From a checkpoint of a small self-supervised image encoder.
Model: 32-pixel images, arch vit, norm layernorm, activation gelu, moe expert_choice, num experts 16, patch size [4, 4], layers 8, width 192.
Data: trained on pixel-art sprites of 400 made-up characters on tiled backdrops, 197500 training examples.
Rows from block 2 of a small self-supervised image encoder, named by matrix and row number. Rows with one number belong to one neuron. Each number is 200 + 40 x the weight over its row's rms, rounded and kept within 0 to 999. All counts start at 0. After the name is the row's rms in percent of the matrix's.
After each neuron's rows are labels from the 100 images, of 14848, where the neuron reaches its highest value: "top examples" is what is common among them; "lies over" is the class under the peak. Only what is clearly more common there than usual is listed. The data: pixel-art sprites of 400 made-up characters on tiled backdrops.
# fc1: MLP up (model.blocks.2.mlp.fc1.weight, 768x192), inputs 128-191
# fc2: MLP down (model.blocks.2.mlp.fc2.weight, 192x768, transposed), outputs 128-191

fc1.179,090,238,198,166,214,192,230,141,240,137,160,148,198,182,207,193,199,192,193,196,153,240,195,143,231,114,168,203,282,181,139,198,190,263,212,186,230,244,265,213,162,223,142,121,213,207,199,254,180,198,224,188,186,169,212,157,213,159,239,187,228,256,243,240,154
fc2.179,096,241,209,218,241,240,217,204,204,229,238,275,248,198,193,176,181,242,237,206,167,158,183,236,128,243,158,195,234,165,246,217,237,179,282,192,277,203,114,159,275,188,220,236,222,215,186,188,172,199,226,209,244,170,153,212,247,162,168,143,197,234,207,214,194
top examples: large
lies over: sprite

fc1.488,099,185,239,255,278,178,187,183,238,83,186,253,178,113,113,204,200,193,177,242,175,77,184,175,221,257,244,262,204,174,245,254,257,263,187,187,183,166,258,219,138,183,236,220,175,166,206,208,283,233,255,245,173,141,227,210,225,274,189,260,146,208,176,203,162
fc2.488,099,253,192,277,215,171,184,144,145,288,217,190,168,216,167,291,126,150,257,181,163,242,178,221,262,205,205,230,279,253,204,233,200,214,235,186,203,161,222,166,120,220,237,190,200,202,158,206,222,257,256,148,202,155,212,177,175,143,216,138,218,175,211,176,161
top examples: large
lies over: sprite

fc1.534,097,258,291,178,196,202,187,300,289,209,169,272,231,229,221,232,220,213,141,198,151,216,210,296,228,220,215,192,222,139,213,217,165,203,210,203,180,230,235,218,232,295,144,248,236,141,93,122,197,225,226,156,211,238,183,219,183,200,150,225,214,219,261,221,173
fc2.534,092,98,84,240,207,247,275,161,212,160,180,189,199,143,141,200,150,206,228,159,225,191,260,121,176,200,180,209,185,228,186,123,212,204,218,203,263,219,203,210,229,163,240,168,210,259,218,210,148,190,150,205,187,203,245,271,189,205,227,211,229,123,166,226,167
top examples: large
lies over: sprite

fc1.169,086,221,273,220,199,230,230,94,146,187,194,224,241,223,175,239,254,210,176,159,221,194,233,236,130,172,225,222,252,148,201,263,221,179,211,183,160,260,214,226,210,215,231,245,229,189,167,185,255,208,138,259,261,225,137,194,168,282,132,211,216,209,164,167,248
fc2.169,088,187,204,210,243,279,210,246,211,225,145,102,200,203,176,181,190,167,211,179,184,250,247,165,166,205,215,167,161,230,164,156,168,196,230,213,210,217,156,188,225,181,143,140,159,166,228,234,204,135,229,128,159,170,243,172,198,208,241,254,189,138,257,225,178
top examples: grey
lies over: sprite

fc1.484,086,226,239,152,215,182,219,133,214,212,205,187,217,229,166,142,210,248,115,186,169,179,161,299,217,193,194,215,238,208,269,205,201,230,208,130,199,244,182,205,208,274,247,180,158,154,228,264,106,201,146,182,240,249,138,210,169,211,167,257,144,246,239,241,154
fc2.484,088,180,235,150,239,244,186,203,157,181,187,197,240,253,226,208,240,180,185,168,196,201,176,122,179,192,219,172,247,182,211,187,215,154,188,257,261,178,191,175,205,126,112,223,204,228,206,182,219,221,213,139,159,169,245,201,227,204,214,141,262,202,213,239,245
top examples: large; white; yellow
lies over: sprite

fc1.14,108,241,144,242,191,220,188,277,254,199,168,220,198,232,227,170,184,212,218,122,183,254,216,168,180,237,186,195,216,202,107,238,203,173,186,211,119,207,200,173,249,179,212,122,239,207,97,132,195,250,179,164,190,184,189,193,185,228,163,153,180,166,230,141,223
fc2.14,099,159,263,256,234,242,209,182,196,238,216,153,194,213,216,189,228,235,229,201,196,198,162,251,261,164,136,197,193,271,232,160,172,199,196,237,235,203,207,207,268,200,211,237,146,191,263,250,219,108,201,209,212,197,262,238,145,166,218,223,212,251,235,226,166
top examples: black
lies over: sprite

fc1.103,108,178,195,223,218,281,222,219,241,117,229,245,173,206,151,185,168,168,172,202,161,161,192,185,204,190,189,186,206,200,172,262,210,196,218,139,249,221,294,250,195,260,244,211,142,228,206,292,148,196,223,138,165,211,195,117,190,172,209,220,249,161,269,184,227
fc2.103,086,200,254,194,201,144,191,266,170,275,262,194,179,170,133,202,198,244,189,199,296,275,166,180,246,179,189,212,227,241,193,276,193,205,232,198,238,274,150,120,188,214,181,192,241,244,180,209,217,227,240,139,193,149,190,185,204,180,258,161,230,233,195,246,147
top examples: green
lies over: sprite

fc1.110,095,264,180,278,225,209,177,200,159,213,160,205,189,195,214,268,145,145,200,150,200,190,84,235,195,162,225,235,225,194,227,206,229,177,228,209,235,202,216,241,199,146,203,183,270,234,277,263,106,105,237,200,135,266,186,188,227,205,170,232,230,249,164,214,217
fc2.110,093,193,227,240,190,273,206,278,227,225,135,163,211,209,208,103,198,146,132,187,298,117,198,167,233,166,212,229,167,205,199,242,218,180,170,170,160,178,203,201,170,213,182,225,155,192,179,263,222,123,217,170,174,228,119,207,222,150,133,175,186,208,233,169,141
top examples: green
lies over: sprite

fc1.643,087,214,241,163,176,152,241,222,221,182,178,182,186,149,204,240,211,228,205,188,144,187,109,183,230,152,242,151,199,153,170,237,239,175,294,153,207,209,195,226,143,202,182,146,164,224,244,256,135,202,244,252,252,224,232,211,133,117,222,196,108,164,164,266,201
fc2.643,092,135,199,128,215,129,228,180,253,201,226,180,219,283,227,194,227,208,301,213,163,206,200,171,231,241,230,193,145,283,201,184,173,231,170,176,203,207,241,232,187,171,225,159,252,219,245,177,151,182,212,173,157,138,247,258,217,205,194,211,255,190,237,207,199
top examples: black
lies over: sprite

fc1.30,081,203,181,250,213,186,156,196,262,190,182,194,205,210,228,228,210,206,194,223,180,236,200,202,235,184,223,228,240,225,240,312,240,252,212,166,261,218,198,185,115,130,240,237,170,165,142,226,154,128,195,233,248,239,208,213,174,180,191,212,222,169,189,166,125
fc2.30,079,173,202,190,168,238,208,202,216,210,191,242,161,184,143,149,116,222,295,247,188,123,222,227,154,191,136,196,218,138,180,175,175,187,150,205,138,176,164,210,200,184,238,224,215,253,229,184,258,283,214,165,221,191,231,211,138,195,162,184,134,173,206,168,223
top examples: red
lies over: sprite

fc1.755,099,214,179,301,201,220,181,204,192,173,277,175,267,219,138,209,192,237,176,167,232,258,223,219,221,174,213,147,231,94,167,189,128,178,172,108,160,194,204,177,180,238,198,189,163,250,196,265,212,193,194,128,180,222,206,250,193,210,196,221,240,201,215,211,246
fc2.755,106,214,153,199,116,161,224,184,206,97,213,219,152,233,210,231,240,189,226,208,215,208,150,211,184,222,233,291,181,291,283,214,233,195,229,173,149,226,123,201,227,210,180,238,262,156,182,230,150,192,208,186,267,227,159,215,236,246,191,213,192,183,251,137,197
top examples: green
lies over: sprite

fc1.168,087,244,195,156,207,212,183,206,251,235,150,238,232,284,196,248,170,166,203,193,162,289,106,164,189,234,170,296,195,202,247,227,166,200,214,296,195,187,194,212,161,140,237,151,82,185,207,151,263,168,233,206,221,218,153,221,161,248,153,172,179,219,207,169,186
fc2.168,102,170,171,242,198,215,168,240,189,220,251,160,178,227,239,208,154,242,197,246,285,133,241,278,171,200,218,202,195,205,221,211,206,193,143,183,226,254,237,196,256,264,229,197,247,259,268,214,152,291,142,211,240,221,223,143,171,162,214,231,262,197,172,173,233
top examples: red
lies over: sprite

fc1.189,093,183,259,180,136,200,196,143,225,165,139,253,184,132,225,227,180,234,266,208,70,159,150,221,122,225,218,209,258,225,197,172,184,235,232,222,171,200,141,196,123,234,194,167,143,194,233,191,207,213,170,190,132,249,206,182,134,232,188,196,168,218,211,204,195
fc2.189,080,218,135,237,210,174,243,163,288,234,141,218,149,289,204,201,252,166,184,196,204,204,252,149,269,220,214,217,194,218,187,186,202,235,174,277,202,164,240,219,190,139,237,236,223,84,163,173,247,163,231,226,197,205,164,198,207,222,222,198,248,159,206,181,204
top examples: purple
lies over: sprite

fc1.238,090,149,150,260,165,165,124,178,114,178,238,213,195,151,179,159,154,241,219,223,184,244,211,225,147,230,205,193,277,209,241,185,225,149,209,197,142,199,134,168,236,187,202,204,148,197,215,238,195,185,224,140,137,156,182,198,241,148,186,209,137,217,245,171,160
fc2.238,083,241,227,189,278,201,213,230,207,212,202,194,165,218,251,168,239,172,206,270,227,147,188,183,313,132,185,190,232,155,239,191,181,287,210,241,179,237,274,240,186,222,211,202,310,188,169,289,168,206,195,141,227,232,215,165,219,202,199,212,240,236,210,242,257
top examples: green
lies over: sprite

fc1.729,087,209,172,189,172,188,171,186,181,215,188,227,177,261,200,189,170,168,172,176,214,179,182,240,255,185,160,207,181,143,226,186,231,236,200,198,231,222,173,157,109,219,238,136,130,223,223,272,205,335,252,171,236,162,193,239,190,209,212,219,134,225,198,138,160
fc2.729,093,193,162,203,176,196,181,208,160,133,228,110,158,240,155,257,209,217,221,248,205,159,167,161,160,182,316,118,224,280,158,167,204,155,212,235,212,188,191,232,137,169,201,253,263,158,195,138,186,107,207,189,227,240,218,203,175,217,252,183,261,233,264,245,231
top examples: large
lies over: sprite

fc1.709,109,229,161,157,194,257,263,169,206,231,145,246,137,205,213,228,196,158,255,256,172,193,184,132,195,246,199,204,201,246,263,131,270,236,274,235,209,222,271,215,218,166,171,238,232,125,220,209,162,166,215,233,190,237,187,164,223,233,202,181,211,213,161,209,210
fc2.709,129,220,181,199,219,251,215,206,183,228,252,177,229,139,175,182,172,260,149,190,206,227,217,203,213,184,264,157,154,172,94,202,135,229,145,160,192,262,170,235,172,212,184,186,212,216,209,236,184,264,211,206,134,171,258,243,169,112,220,254,235,244,247,203,225
top examples: purple
lies over: sprite

fc1.575,101,208,170,183,207,239,234,203,190,158,264,145,213,221,249,225,219,269,174,247,154,167,208,132,199,273,266,210,152,209,183,221,156,286,188,161,190,223,244,233,214,180,247,196,192,240,246,125,219,160,82,243,166,198,133,181,209,136,215,203,198,183,132,154,183
fc2.575,094,237,241,210,227,192,180,177,255,151,201,179,153,152,153,178,155,239,218,173,244,231,275,233,192,181,271,170,294,159,269,228,220,180,163,193,180,126,159,282,315,170,236,145,253,214,231,197,175,188,220,220,220,189,271,194,218,264,103,240,235,174,261,148,225
top examples: large
lies over: sprite

fc1.753,078,232,226,194,188,226,164,159,226,257,206,231,131,228,214,241,165,244,231,163,191,213,167,120,245,249,152,211,210,248,266,158,258,181,153,238,263,262,148,94,203,207,184,259,221,138,212,191,232,170,239,174,239,237,169,136,189,167,191,174,154,251,198,200,201
fc2.753,081,162,179,183,247,271,172,115,154,198,164,165,226,112,234,162,244,265,180,223,210,207,240,198,164,221,174,219,130,163,142,154,171,251,243,117,241,193,253,207,254,238,208,172,197,236,234,181,202,249,160,157,218,204,223,234,191,195,182,228,181,183,200,151,202
top examples: large
lies over: sprite

fc1.764,090,229,183,202,197,219,209,154,282,256,181,237,223,151,217,223,163,202,221,207,287,196,131,136,211,206,202,221,227,172,199,141,177,134,164,208,152,221,237,130,246,145,210,280,156,183,191,162,190,243,186,256,267,312,176,208,279,220,191,213,168,214,147,163,217
fc2.764,093,227,264,186,227,180,226,223,242,209,252,195,268,230,183,237,241,228,207,153,218,252,134,237,185,165,233,177,203,196,120,218,191,130,158,174,250,166,236,219,241,132,160,148,198,228,182,273,272,227,171,169,213,183,155,153,257,173,202,201,207,153,200,250,199
top examples: purple
lies over: sprite